Rows from block 6 of the image encoder of a small image captioner, named by matrix and row number. Rows with one number belong to one neuron. Each number is 128 + 32 x the weight over its row's rms, rounded and kept within 0 to 255. All counts start at 0. Numbers have three digits each.
Before each neuron's rows are labels from the 100 images, of 14976, where the neuron reaches its highest value: "top examples" is what is common among them. Only what is clearly more common there than usual is listed. The data: rendered dice on a table. In brackets: how many of the 100.
# fc1: MLP up (encoder.blocks.6.mlp.fc1.weight, 640x160), inputs 0-159
# fc2: MLP down (encoder.blocks.6.mlp.fc2.weight, 160x640, transposed), outputs 0-159

top examples: one on top (100); teal die (37)
fc1.86:194036152120184074121167154154092093142133179106074074148053057148096076093122120143153116117122155078098184107101101126124202129131131141082110132117155095136076134205094086143143129127125121150106138125111117108132112126109161129134152153096120163114084136104139066145093157130105167109120077169153171139130126177140112158136117165089096082153091088127097146119134130163164141106140096107121098086146168148135146106123135196069133116062148151152163168142193151158108189169137150
fc2.86:124122098139146170182137112103124113090123109169101130151143106137154175125113109091110139098143102133081147154172130121091053101077175061172108122105147177165085135109059177096133146073146192110104084165156153116125104139097133140136158182126139171156138085141166119093127111140210172148121148084127108140088159099083100164146098121137133118121173140102106145112168077089105075142110166132190104211119029068123189159149142131111148167157129117100130096095130125167115158120167105

top examples: six on top (77)
fc1.169:115086102103157091114110097098170140165116089153079120109125068169205130148074099153104096163154167078128122127121145175121129062117098112181138095125123114172100074231142145104160159105143061117165173104104136068100131120135099101178129092171057129163138076086127184106122128093089120105126094153121085128156147168119098122094168151095049122116182118152133125135202128132113142129154112094113125090158144110133137193165096150107152178168164123120147103105155128169103132161148122
fc2.169:122101186143132140147157105124129158049157164134171127158102096142111114179135093135165139130092101114119194160108206101138163157161159146185145077105153141081107177106073091149154079128103157099084107150181151163138103167072148137153144154066127119120094079108178126136110144160153139076163153145077140085109168084123174140173088134148112092102073135133118154109120072161118140137094108162185138065090090121070129079137182057174132132136133135125131086085124137144167110166130137

top examples: yellow die (57); orange die (44)
fc1.550:141145119138087130119148063067098142150175172099152157076167156137152182157167174083148092156106100113129120179132100117103138109151135209154105150105127155093133171116105128086133139060098129179155070147213104137137118124103137100125067169081085142121195165112175126126156138150092138097119099097135124144108092136150137140152052123118092104114123124150151097183154128166085099159154125144069091139107125077173085118152121098096213127120093187141166134114175135139105161146127062
fc2.550:096154099113125122167151120150110137146105134145156091127118116133190115172149120187086095131109150114130199100121134118140128095133102173113134159136137128175119083105135124093087119143187112152164090119061149176136186188140103188116057088124117066168089155128094137132114174138122082096245108124121109050162170147085206148104072139114122142112175118106150148087130091109142100115153079103113104154125144119111096123169172141124152149138147119130202160102071153077111099085128120

top examples: four on top (76); teal die (35)
fc1.348:130147133118118120106155132148166127152120134076126125135101141117123165143094154037111122176152109153125100134117120108098129119184122128126132108162181130146085134086080095212132134167180162153084091124203133145130096140069108156094093163183143191168164164068140147091059116132116111199110098127120135123114116116126132070117177115160129109150143092130075144124119117139186101142162126143102075047155102105177166101099057163118101150146042166135085152133143144096144078121138166
fc2.348:141087176071137117136153157070075137121085157163122164111174126104081175117141116202082135108162144136116155102129101103146147118109186108165091109120136120107173148176063094170117197139151084138170145122126156105122171134093103096182173101147128122116178160133094099107165100142109107056146126107194148134142085159156112082125106140114115125101125144111104171121163182155100103100165195102119146149152120124106083139102119096151090129115155078118138103100073127158136253107103080

top examples: orange die (60); yellow die (52)
fc1.341:112142092176155118140174151146078156110157108134167123077044126117132129171118171104114119178107158113100140144101175108177104118110102142128116157167119120180120176097152088113122194184163132106099099150065148113092089189110099144136093184156175131096138096123142123114142160114139156148123112138142098129133164127221124067199044136141178124086107156078146152157181144093092124112079069086145054148166172125105105146153115086150164144129136165097109106116140126110152160079127135
fc2.341:124097162158114080127096126077112107094019172111170122143124162101146117161122117136125135090157121112124158116123160130115121131123164155115108184131100055087088115189121111148152104097121120099140112119086086125189160075195121138110097143154067148194145113136105135121139119185115130141132097054130175137210063133136091137127143105142099157149108109110080160177124110085179082155188181191151163130119116161145141104153102105117119091138107135195171083118096140148106138199104138

top examples: blue die (95)
fc1.66:141165133130060125108148161138183102091193197120146086069139129161126104086147097135176139159122112155092099132157115086127158183145121112114153137131156129121134107140165148096153136117147163142054096158113069148082054126104136111129175151117144128127121111105097146102131170090136172202137137163101129078127059154083168097101126160188122135051135125079158147115139142159131076161155165117128126151142169146131098079165140118130150192165137074151082138134163097054141156154076061
fc2.66:071118108124173143158143083086124092176134116129061117128145108131019149164153201082107141135094192077066114091114113127144119096135167148086116137126146135124157115095124103139120123114070097113154110125101161118158114085186119154081143162167101141104085085138169108131169164105139092131146185109144126177119115120151171117104155222107150113234161147160152115150081105179112148084080115090108112111146123141187148112142107112187155123086148119142115118100087135162116128128147171

top examples: yellow die (97); five on top (64)
fc1.203:085127162121193102135115114127136136171160139138121072126115126158179110164141142133078145164151084105132119089145161077111158122115075143140150109144092128197063126109113074120131138130135214134113130113078149138137076096203120106070167119066115171161099114152124104169172180104143128110181159131199144111146078145202145064134095156088151141127121099098136101157174067127107095138148137108167123128169138106154118133205129161107167154195138137111126143087130148122102064159102085
fc2.203:116148098145151112143142141128163075136173113107086113140140148138133170149155207094087110104135145102091119127077126152145103116074158129131122173051105128157117131135125150125152120101146063126100242114148106170149121097152157066181071099172180178156131086120109165170142182125047166157062122155120047101150093098086173118116135173105141118105144103133106099141155154126087094137167134138112113175126041114132119086117130127108114133145126157098132122131121102200109169121166104

top examples: four on top (60)
fc1.162:122177177210104098150088179083112162106151163126124119095167117146116162095189089132125145098104150044130110132133109128089157162088122045172140099152187138132138155133151091146105123181115124119130116173123100108120093080093195126124150147155175099102126168121107107156175142076037112139122082177145103105116069177133109167097142167110126151149119109155170131080170084129136153165165097162163140117091099148142166119099077166168127123158159099120125128123084134072148107074088152
fc2.162:119151095095119141150159085122145107121184074084155110138082116114117121146094096161155144137153132144142150092141103152172086089175156153142126137098071076147118114136069115154115183100098118075144160172139180160153194185127089115114080087117142163103158122134150137086079068135168138062172131082144139127140109128114112088166124136181138106132129126111086136156128219125111084114140230136151126126119152100089152137167112105126048200114110187186099113096155141095118086149120142

top examples: red die (87); six on top (70)
fc1.269:130146121156087098117114085115093171125153131116159106132134107166132152122158153081138106093138137134138090152148111134064123115131121127101090017152125050195123146048094157099097144130068171108129159151136144096134128079139152095141133130119164107144105073135196103134098127149130102193127107149116088167114150135166153163137141123138095139150056187166125105099152157145101167154168195168133113160136167148184151156137067098080126091183175068094133096083134113098099109065098134
fc2.269:115111122105108109140088137183154140156149090100115147108138167135136206154088106119185143166100132176077127040141189167163103134132161108122121135119182176129098170119161138152153126157154066158109149089146126148146153145119128133078102036134091153117161139179069063132090139108139149101129178137158116089177112107133101147147164149101164156131117178098136062084159116126150151117150091098146076161096114076129122111113142121112079104112046132195159092087122167093095137188123121

top examples: red die (54); black die (37)
fc1.82:128146119075072124127127110126185155137127141055130091163136100127104125155135141114189065139106129152170127129059148111169142085145121088139143117114102091082135145134164135127128158116095161107084148168133079132037140139100146080151129169123127085114114058154104126131123136118168166112110087157083109081084138176128094107190131108119074117112153185138162166196117172187116091131135148145086097122140117139139212139149113126179112171124147121117027136103114177177142126106057132
fc2.82:125080163106138119129161168163175099098136116105114123137107157104134124178113101101164169142181179159084173096154150162140113170060105105128164089143097129182126087130086123090120109129067100122139084115106159178131140161143102125127146117133106114159151174146149082165152143173110127138192101118154156200183113093162124078106120139161142123089155140178107086071120076074136163029113123119147147114180115135099144173059118141125181053147102115120147111158153142093108089107185080

top examples: black die (83)
fc1.481:181098140112115161118098182136127202111160147108127116127125114160107140128073152092094163110100074125126142146156108122109123109149212151169100074125069082102117058087165177080128120111160144051136130123190135122149125103161106096123163095157121163077163137157101087085180149123107146139117116149103116153175124158110117142135224073076143135079136149122073111106193105154121132160193084148156136148160098148164054166131099077114171165145154144150148167109112158133133128127135091
fc2.481:171085127136125155073099108137105091157170086128092177116137155158113149127158102101145145089118199088133095077143132141163132129103119079085165147123175181171081118113097075154103119163116133160155098201117144084084126121096104163177125121127159089088036146117147146099119138178130149141098116102067096084082205140125159139148115115143120149137163146122162062184123109074132095067134157130103107110138124149087133111135118146164094120143222109157141104160173107110125172163188146

top examples: two on top (71)
fc1.382:141153148111179078062185136151108160084142159142149130071129145117172148087196181112106155151129136140137156147119101123175179106118098115127143151131170115144129086135129150130188167177123102142125124081125150168110150122124135111209129158111065127145117129135160096104120179219097114155108138121089143122128094188101116136168148075120101108110109099109106120110207065104101095200148128110148146087089152138154097106119114105130080062127152136123158157135107060190074127094074068
fc2.382:045162130121138128162093141103097158144120062116108158184139096108086118189085128125108176147124144126089126124173112166109160134083132153110115097137036106134170193133182098110099090077122201118156201178091149129166104151118123170118149149113169091160177119116142104127112091120165110106112077189150107163144117081136137128109081186131158173102099175118150137117113128105194148136116139128077114109149130110166156137119105096113070133097153125136057167099163135076176078137138166

top examples: five on top (64); teal die (41); red die (36)
fc1.590:148126118102165095174080169111164145196125092121116145171168123107200129098088177166158154082153181116149124129171151144126160135102192169118117133137153170075100086116113119106124136122131124128107158133098095178101091119086070090115121122126054139103177124049176155063156122173163132143091085102091147057129105130148137084168157120160131130152129131087094176103117117089110174068096086127137095160099106088108149148162114076092149104133091176134080105101125095164102185140157155
fc2.590:144182108115097170105145149144134132106087094068122113112109115076106122094139114101152081175047082167085071167080121104158120089186126075117100194155128150168099143137125107179126134124090164106127148110092102089143174125173183125140146107145198161130120117173106136120110152152062103159138105119105102204087118171104119146162075133102156160153162141146105117183141104122170084191147158132091146031111122155156114157154219165123151138106131092125130119106137102108131147140109147

top examples: black die (100); five on top (71)
fc1.103:105103093085107144173101164125173149129100150128174117125131091164095085166158116135100185147106092142138175150159127149130092066129131132188193160125136048109068111066141140167099130129119196126166062132191103102115155149187098114127123117137118158139114187171115099137144161173123080096141064154077084146134100136140110091109085087100125140177105141118149120113159133145130173167140091162146065166134137186072145108127120109104190148091134142124112140101153101202107185102100120
fc2.103:155134090158113174143090182134142115154147173111145114121125118117106043126129130106111127055030131096139128137109142177152103093121160126147151162102127071191146129132145137105106104141152097172172125096146162100118157126117125118183105132077164079067106157064141130146138187128080122173092138097098127108131175116122198163097139133179141178120170170106151160168088057096173128172183154142127100132119112140121173113123143167165147138089106133054122064115165137063098124156101142

top examples: three on top (80); brown die (39)
fc1.409:110158122104091139179106057108161124052111146135089144095158168124165224101148153081117096123148135076103101143097132152181063113124122086169102142118169149091171108111138098145132151143115100144144139124101128173098147134195157119160089174110094141117118141128098106150113164111124164070116157151126158222135109079188100126142182123185148116127157160114185104122140087179126121181136116100188087093127150112113131158130108085097137107137135176135077113096121169122123140223156096
fc2.409:130097131220196122117138137129149165175158105099168159178122146076045083122119076167114116172120116144169114134087085160085205097162163124073158142141142117081083155153126135084081136132169175124128130137148136127139085171087092149136157116127135120140138140119126078073125153152078082112151077122128129122123186128125195108067098134059150147135137103130071129168077147098144145127139128126147140126136117151132107092153121096176151146131153137109164171179108079070169077088080097

top examples: four on top (97); green die (35)
fc1.557:123106139152128168164146155120149123142130070139047120131146054131121146132118115123105137176103122136121093195207152131167111122113115135197139154192118106161104114164206106094167156064135116123166086091121150134109135076132073170117087161140132080088068113084122147124165069138119151086138089145116129117119086138108098169127160156144140165167127116135178125085143088097151136055163090135093052161155107093105127110126095078102129174146128200138099097165117178165113111173132142
fc2.557:103127117169093082111138131074111143151124120150128081180080160101157085119175085168106076166142106087161127156074187132088137123114177113148110072165162133032104125124060097157177085150138151180119142141150088179155133190125130128123140106112106161102169125163127090148151090149078106164073156192168165086105106102141130106075100091163117102135093123096121150092133137125137169207137173164110123116118159159139162092160131174132118128106098161129106187118162148086128081176116125

top examples: three on top (100)
fc1.27:118046140113117065150169122121124146121088151110147174057108188111120151104103169156153173174155059081127150136141181128155105132166113103126129108126118133161140097106175071180051141067132185128122119118155090161137095097171125136135072124125123171091117129115115150116146183143122119099090079113085166066142147093107116179157108161106083139154150113097115120125136154130200158082087190136122156120105065161115139172091155101082165121136117182165143122122084064124112109149172157
fc2.27:106156121088154196109106132111130112129157137153140135209139078122137168163147118119142103108079136158119082139136067086092157071211131135121149132061167136104094107140120187091153161224158155136138130145194181070126148142127108084101160108116090138173098158107156127100138093194106077135156123106154119126109140142134121156129114124115102102065110128144129137142132111073064153125130147120151109126167168060127115113109087206194071105132117146130100111138146182143107147093054133

top examples: five on top (65); red die (48)
fc1.606:134126160125191158159120116155117063162158100179109105128116129091105102128167134129142132111137132095193109164119095140098115148193154107070111143157103123119114103125063040141145127150044146167161127119165084143116095147131101121142168139173101115120167095126112109181104157110080132094156095175052126187189077142169147122174086126155149146173141137146126115047115190130071149166143131095130124150165164122114194127107075118086104128154128110142126066152141100125074103101137080
fc2.606:152148073120079130128120105102119133133124093116072162135094159108173115156127131128113133177118160107091124091118110117098134116072080160150150146128145101151131136137196188097136132137202144013117113129143221165074078068199161133154117077111122131170134146089166195149136108125183151177121133088199108090110173156106128127105118099060169106110115156117152121180166098154096126128183059124129127139111131102146062119149181138100102147134143113144149121109089122114117114126126156

top examples: one on top (79); teal die (43); blue die (37)
fc1.576:137151119138160111095174116150116162095102126163173114180149127114136124095139133146090122098225131142119141147050065117133115083109101097156175110112094105107053122148156147182107067132170120149140159133120137157112135082140089114093133167204159124114155119147086114135153119134184110156106109072114142131145109155159127149188113042103109133100158095132109147096174104204145097138107130190116100160120124071175145163096075154168166162107105097084124079089086078169148123100149162
fc2.576:086121124167128119174147120145159102161137072096159100086203105142137153180149136121117155184115137135135074086141155067152154119148099071129085136129183124151176173117109080124119171143120194148056115162109126122084104173125124138117149089054101156171051102122118146185098137131149150151087141129113126102109147139128129168115192164112099111159102192091119112138149107099118075128142148046166104136151156162104115095146163139063147114176141118116137144140161085107121143161109028

top examples: two on top (92); orange die (45); black die (36)
fc1.85:078162099137201165061128132177183144191132092135149080138090097111198146087147107128148140098093049091117152115160138125116151093078128137107107163164149124080151158101074092089130157172149101155162188153107121131170102134160147085124117073127076165067133081143134081096183160170172147071166114127096103110120133139136133162148079095117080072188111112132154104122144155125127125198173081148137136106116099148096119104078142140176097159113134141127139124072098133113142130106145169
fc2.85:155121092139096076150137097078159128155117134110143130140108115184096085132124151163106146162121132179072156190127200176104134080161150126179088150166084089144119151058165128145125131150091104042088100161188135102035112140139112169117156181146148154130151174141135142145082129117124137117076151132145146127126162110150125112137125142149159178145100144074099132103103122080136106194133147119130166113129177073177143059098133123108137074061104151176161079111154083128101087133172129

top examples: black die (50)
fc1.369:116131096104079089166165150147088171068124157136133098134059189136174068099092138108111170091162099106117071111170136095131081150087124079153140068106069145148068130148101201200114183155168123114097097144126124107106098133135081174075129110141121179137127085128180139133152151140157163110136122112148162201080156182139096083165076124100096085082167128106138115139126107116082153108080156119095100132112102087175116172123140120180159132117112161138122095127126119130178145166162126
fc2.369:135075160175127164091136132098162187151072137124137171136134098141106131112106108212136128195116159155110110119073110157118159123119119163135082129114139099167143122112112065150135102082126196165178165098129125186141178128199148137139124163148055115164175153158171094102038122106142159149083101124097114058135144162143128114115117135134165169173077105100181150091138070132117049160125167147137132103082127184117109116135126117125126147139082072123127060158098102126119121094113121

top examples: five on top (100)
fc1.173:133128144123131122098151135073121100116163156122109064122116168174084109064167150128109113131136194048109117161138116121172120155135097107128121104173084144118102093185122125106098095122147098122070132080154188110169074111152085201122124059101157143114175152116134120186082138156141121119145088082157146119144156139077155087162161116158123122210218101134179106137098175109072166171122135179160161156140164076147109127109077145193111164133154143126156100119095134091119122141134113
fc2.173:178188110056174153123097141130193075136070118139164101112190110055163117128147169140107119094157157174138158129097140143130132109071145166124140157164099147145189158115140164173097148093139138123192118117151083163097117117081142127132088132155164134092081142120143150141129161081181102149095182131094088137181118145115084165173144098090149103142072115060197113155160115105096103140115075129097136084158110151148105097173143155122091101085128124100075119085092134136183111118075158

top examples: yellow die (82)
fc1.59:105119189163182144140120126136161141117175092055103133100098136182129133144131090121096089166087102119151098132164170071079130162196066092169125131151114127144118135089167129152160136132168175127111144132129114106111171129170079119089080150104122170119111146116092157156077119125146141055201215134157130134152125136153167108093117131152102118115082082140135086181156095114126073134121099076143192120126117110136083085200134170114144095150171164133139113073131166098096144060157097
fc2.59:160110170084128118139170097117100084137146102078107129146127141104147136119092179137086134114107136132098071108114090143139125092076123183073160165114118130086100130160109122106166095154120144178205144053147098190184152059104149113145171112136149127117143085143093151153107106161076124126123133079141165166115173094149157171167132133149138165046118098136140084194131129146166092103122148119141106128173076174167116076142154128121175055140159159066135096112127213126106135155162098

top examples: four on top (96)
fc1.314:119084092081089186129138105145169113117100046130124135139137113190113114171096126148104135124123136097116090164093101111101086121196102106166182150133076134064165127159184120197145120165092119119083107154117120188114156113151151109107086136146097138145148116088160100136092097142141120171146128157118093126083078020177174091172136154094125133143096146110105118069113133160106109115079142180147166165125133081173115129200136137114140155113148103166073117112158127165157187073158128
fc2.314:099161163111135101128169107111137156125122152138132134153130082123081160185132131138131117132226096112152128137169151124151180090058150121132110065135156109108135131134116101126166116069179209134116143151155182087150085143143073079153062124085128150106105113156124095150161112125100116158105142152170094091171103181091127151104077148154134168103094158090197160074119134116131188119160108140133126032137168128080097084134091158101141140174076082138130163147069161102131115137131088

top examples: orange die (47); yellow die (41)
fc1.109:122139112147097134156141089129146100147130058091176151161145131131052130141106173116155139131140104016144151085113129129073064117121077127078057199147157105167171153113099102120086151162082076137151152146140145119141132068172119141074121127143111170118096139097119107094169194108092181149174176158115131141144058122185163108188175145105109124147188172125111126100117121140112137118126102122099126109115134084130132118172119164115122115176134063077157183158107141112148163158119127
fc2.109:133094107093124094135163144110108125053173108140110098186127119177128131140077101083124071206144095231104098100112133094167105093154143164129125135059103169167092113104142079106138051105235181117096117150148125111147073175117100120140143145086119076129141123140162186162140084163126107109101117128161119083108106151096134151144152140118183145081109122126128119138142134119118130095177159145217125137140158170139117158138115112136113147159108132186179074171152101128129118132122105

top examples: blue die (72); purple die (34)
fc1.2:100112151094108124119149168139129067088169062093192110157136159132072158089142087138142134097117099169130146083096105113143150119110137126176134190114122138073134135165102186160208168119134097142086107131120031145122106091131090186214104151105151164164112114115147109177087109103129129157127090138151127140103102167141086111122113207144144112150200112113110144133050152147148084099174178127153138135102147106125097116137138130132122123061133108115175160081152137189168120118185118
fc2.2:131111169131123104109076094089083145174086108114140105142101169119079104149151125118199126119094120090093159161105124140115139042189107120071145079135138164120136129113127109066074089125180126159117135155041118120103208076148135122132112117137116103073138129102146120116133081141161130068170110144103188128148109117118139086139146131134127165166205125107133101152139089148108135110117130130084140137195148116187150178162176112147142119164198162137099110148037201142094120132139160

top examples: black die (78); five on top (63)
fc1.554:098166059171112121138135144061137160089127151106170107047172131160118081132152126121141179129085130140140132136126170116055126132132168126158163165140123088092144124061169153161175202100161103140140072081124148145082140068177066147139094152138121172097175161055109151150111133076141087104113127159155154153107150112186128087123124087121138112166084179142111182147133108098126173169107096102135084144158065118138155100089165151142167135106154120124111183103116131128180132081124156
fc2.554:143117113123115147139111185094176094133097155116103110179122106106068079186162127071122103088094119119074093133141138152152095066138147136117117186132239097121134178149096103164140118120150125163185169155123095114077171130107173191116129154068134106109098142139095167122095141103097095094136112118134173112148085116121139094098122162132146151156154160079172128176156118154109152134124124198080121103163163094152167159169136087130132164165123086105115132197123072058120112186086115

top examples: orange die (91)
fc1.54:191104119094088161116116166085162096151141117079098164142149129159138129112134181124130110137113098128207082191093114130131159143161148152104133142129152136130131146105108172137161160093140130129117132151131133094078175119091138139120144157133142170140222123128161127121096169150156168034126079117089165056118099146059149039155137103090113099081138118157102122135166111169101052088168151051132155098119185094119094122135136148162192152152127156158182154118116073102125129141135141
fc2.54:111159104160141074176140132157143159102159101109204084162127130158101176173123084193138134118110146120092131160132119133150136186163080108086155091167131140156161120162076072091146161120102130122133124072080141138116134108138135122111119090083102085169052155136119089131132108091078130116147116143106061143151164176130168161143063141155127074113123121117178080112148140131148150134168044186133121137201075143130116108149072082082124090180179119129160134126150161175075140107162148

top examples: six on top (94)
fc1.478:125140095140131144152141143088138118123082137111127187167104038161113099158104085166112086123151162119149097171095093106095120118120201169137118129117094095108119118138150150030187087115125144155161185138069147087123129109149133140080158150104106131170197084115156155108171082094152184154187084116141138217155130117153118142135115095158096146170099143151163125088111152143100133151141084120137138099113120075156172119163069110085106187165167110086088137121090175094177136109117114
fc2.478:093106150062105145170134056168103114070207133154206139088123171155112160100116126132121084196146074074148147101159163154117128121142108095156179123132114138082134139180158129168172150169102132079083079169122116153028104107082106076149118120158160134162115180099118134155130113177100113146116135139126144110133085116158137124141165155137180130104131140118100181080159105124155130138120084101163129176113164122103066134103141142213107087060089149106106140113150137126124119165159131

top examples: red die (91)
fc1.89:133117111117135151056123172105125130145102148144158123109098117127125115074138119151209145119056180115160125148137078139119072145165105138130171193091103100141152105073088114194118143104129149087173164130153152164125138129156115096136116130165159106139140133144132166122153103212119141147077083117083135112074062172102050118115132147141095138130139085127046145096085158165113171195139182133102098153161201136125128153141129085156139100169099088112107104166127095131194089172141105
fc2.89:146163116141128062144150104172090097141165141119108111180109155099113138150165160093092060121166097148077089114107130120140164147101112138105150141164159126133160111176166119082130084146127124135074206165128104080179090111141118112069081097123106154099159155130102063063100122105113189132171163085156116127198100150166170104159125111111144176147159195115174156155172117117141077094163146180145117132083060153127181130128183157142149129151148119098107128090073133138063123135094138

top examples: red die (71)
fc1.515:096142137119168164141156148129143160117125188131151149124102095171097150131128174130152137113193165138165134176162163075071099123096115074082121148151099107150112117116149154163185098130048149121030134148141086083143148133186161151173105118108096103126146072136156135140139055112140156097192073088103119164102141128121166097127165169131102117142087124136092119168158151155113102131090124103138045164128176088134106115101155140175189153150097097116144051169168121090095150115169124
fc2.515:122148150100092099111104133161103131154096141116167108140122163080162171090143112162130146145142070151141121099096100191114151105133128178142109128099138173110114139102169150104133204130103077108136117129128151181132035121088086157123123109062161161120084127117103151180190179128124124135101138208121111124157122114089152132123096141083136120100108138124177165063069152212177140100153145187128126171064104084171171118134103163056100107105134130165144141075149081156127110145096176

top examples: blue die (91); five on top (71)
fc1.501:153120130133109087172118112109145132090165097115114106158128085131192118146135148163107158134057150087168087085115107071151148167112062138093150113092125163120145062087115111131188154055140137163138108130123146096090165121161127177187130102135132144137158102142113137199132090084056142142125108087120122096156138166122135119188195173156142145085159221105131205130148121111165127124153109154124103156088122133114121124154153094127149107160086098184132131127069107143052151108057125
fc2.501:109136117139157127136118152156137086129140168135127079093168180128119187074182080097178112095126128080096173130116117123097112084122152143112089129185153144119104131134135161121079110179109115108125130126121093140185159049126180135121118165170127134136101133153159119105113183188137168117130148187122121159098119082073120124084091108120136098193160062103121078116120144036121138095135154108160178127133099117158182135108104131184065183110182115062120088125110159108129140157212102

top examples: five on top (60)
fc1.110:129085150120071151131130146119095130089122119129115110103104129110183141121081081095141147159149118128169109085140134092199139125125097126146121225154086156117149135101101139100125163125073086114079128130124126136129084138122061080063128141086105161162122196126077171155170089125060062106187023192133146126118123147163101088098146166083163153154093083160144101148132124120158133153138113139187109201102094156122127164151141081155119095143141148117122151140141159144159188146152106
fc2.110:127090073137168096077078094152105153177136097142146153144130071151132113101143116140116062112158123149176126151049133180127089117084170156149140083111191148152096128101132155106106141130123158155137135131157060181101129083158219160172104096162115084095169087109138146098101089109206193131134211137173118095161135143150102147160156068170080111102145131146127144156146167151101111159096091112088133093143090115142102062093105145096136157109118161113125102137122145125133124134118200

top examples: black die (77); three on top (75); dice: three (60)
fc1.127:086092143107103071058076108120162184125175073135160183109119121168101141113110144114173178122131085114150082128151146129118125140163077071223157143150123115122158106132181131131075168093157119109071074127133156122069086156132075131110088108143109115137110134116074122081098133179098095089151106162109085194181142144103097139123158151144050144103095144123197130152127115098126191099140149159099161115091086191166124125120179120144120139135149121164136098122142073098136149087141136
fc2.127:214120138166142123149163102140093167161071160122106141096142108134142094110183084186170075199138101142075115103147127127129175107079176140098118189070120155142170097124141196067106155172167153150164167119162103154092104092109111128162174118149181145168069169128142159106088125093083118147080112110087164150163086078088113132115133100128108146156085117115134126096147112102120102123168130093082114137126102118120182098122065155147161128179188151078104135142123119127078173109104151

top examples: four on top (86); green die (35)
fc1.301:173052129151087143092116127200138132102148158107136092174119083154126117122147203147138135180129120158085149111085110117138128160095116123160087119089154085132105086068071108080083106062155129157125120147090088091066161102140160153106110099079073127078209149137108143114148137097168164096142168114106129157111123083160145126179115120156109187179132135186081184088129173106153139139102160106125182109100143142133149143168087048138153091151147138065136143133121128147144181126125132
fc2.301:099154129100163160145155135070157129145146134117135071133068212155154204120126096115120117105088108129147107139112151146070063166133116120129134191171118110046086178156161130117178167144125087067063147153147143109129110088151158182133178103096122140119129075133113095152118074186080171179113135117154197121093110090092157071101115126133160134104125126115153067119120119148103136147125114163149125162128105131150063118114174107130162189182103124144158089119120070152117123083107163

top examples: blue die (95)
fc1.153:087144139125158132096175113110148138133164125147069088121155157198080112129141125199066105100105131128066124118130146128115160145119134155141131082050118148164140087114147162189131131120104129115092126102118119171212135106171113076096108122069117111077148160152087139121175114159190111100155129142139170148129142096132125099130102112183108145135144096071151116080166125056055104094116129125184057159115121096128078129158114123161149097191119150089060116114128203100109155158133163
fc2.153:134113125139156111157139191179135087148081083160135156090185074144142086118179149097108154173116147075122139128150145123148132148078058099102188116144196090146140116120112087111213121097143115174148157128137116146145088118168187164134125073111157158130062075135141113178106101123080128137122181159094109130109074105172119152143112151172164042105137174120089146144075159154142105134083103113126135110204047102142184128126144114120099151078131128142122124165137112101143093127137086

top examples: yellow die (70); five on top (64); white die (34)
fc1.406:135134171151160120171154111153130117138170137051141169105078140168169104135211152101128124175113118147162067129124168076055104108108066082169163107130113070113096145090178103104116125129135165111139129075087131153117105103201070143054125055121180162161124120164101115152175149121105127069172169121166137151171083139183179113132129096122111169127080083101164087138171133173075093143148129126133144124110110118162156106104149152157135117144163157109128132074124111156119129114167159
fc2.406:077154131104062126159187124067116082144161075106122078144137098114143162117083157123138107146127159160058090116132124164203157143118134128059088134072114131124156153151126153105146151101132115146132168090129105142149151072125148107185120131120148146146153073089119169132093154114056213134117106138170109145115148097141147134197135188136152126063114133115126116181118131085138095103136192126110113156150084175150124070169178158127128068141159133031126128138121127165133159140179097

top examples: five on top (76); teal die (58)
fc1.407:102132168154146102068193059110133193121118105105165182060103122134132066172123117091178144155148192141161139152098062136136155141157151149158170071157143224153106087089138165058104185146140118122129139159100163125141125125150175135086106159144084192134092109151136120153068123155124129098135159151154155207131146104098130107126108122110118147166117150142112084092143154109122145103108105146147123161103117079158121137144096157078108125158062205094165119149131115139099134144112074
fc2.407:106220132148096125163109168139138109188118144158120141174158132128090191070132136091035073116143158113089149096148119138163162118055108136092085169092074124161123187093122112156064177057134158115128129138151099121138108126105122104138153085084101091113092152124169181122120133096160167097141111126084091117119092166149091145088140140143153182132155035132122110184125126091156165102187139122100180090153142111163103150131115163130198176144144110090105123117142155135126144122145110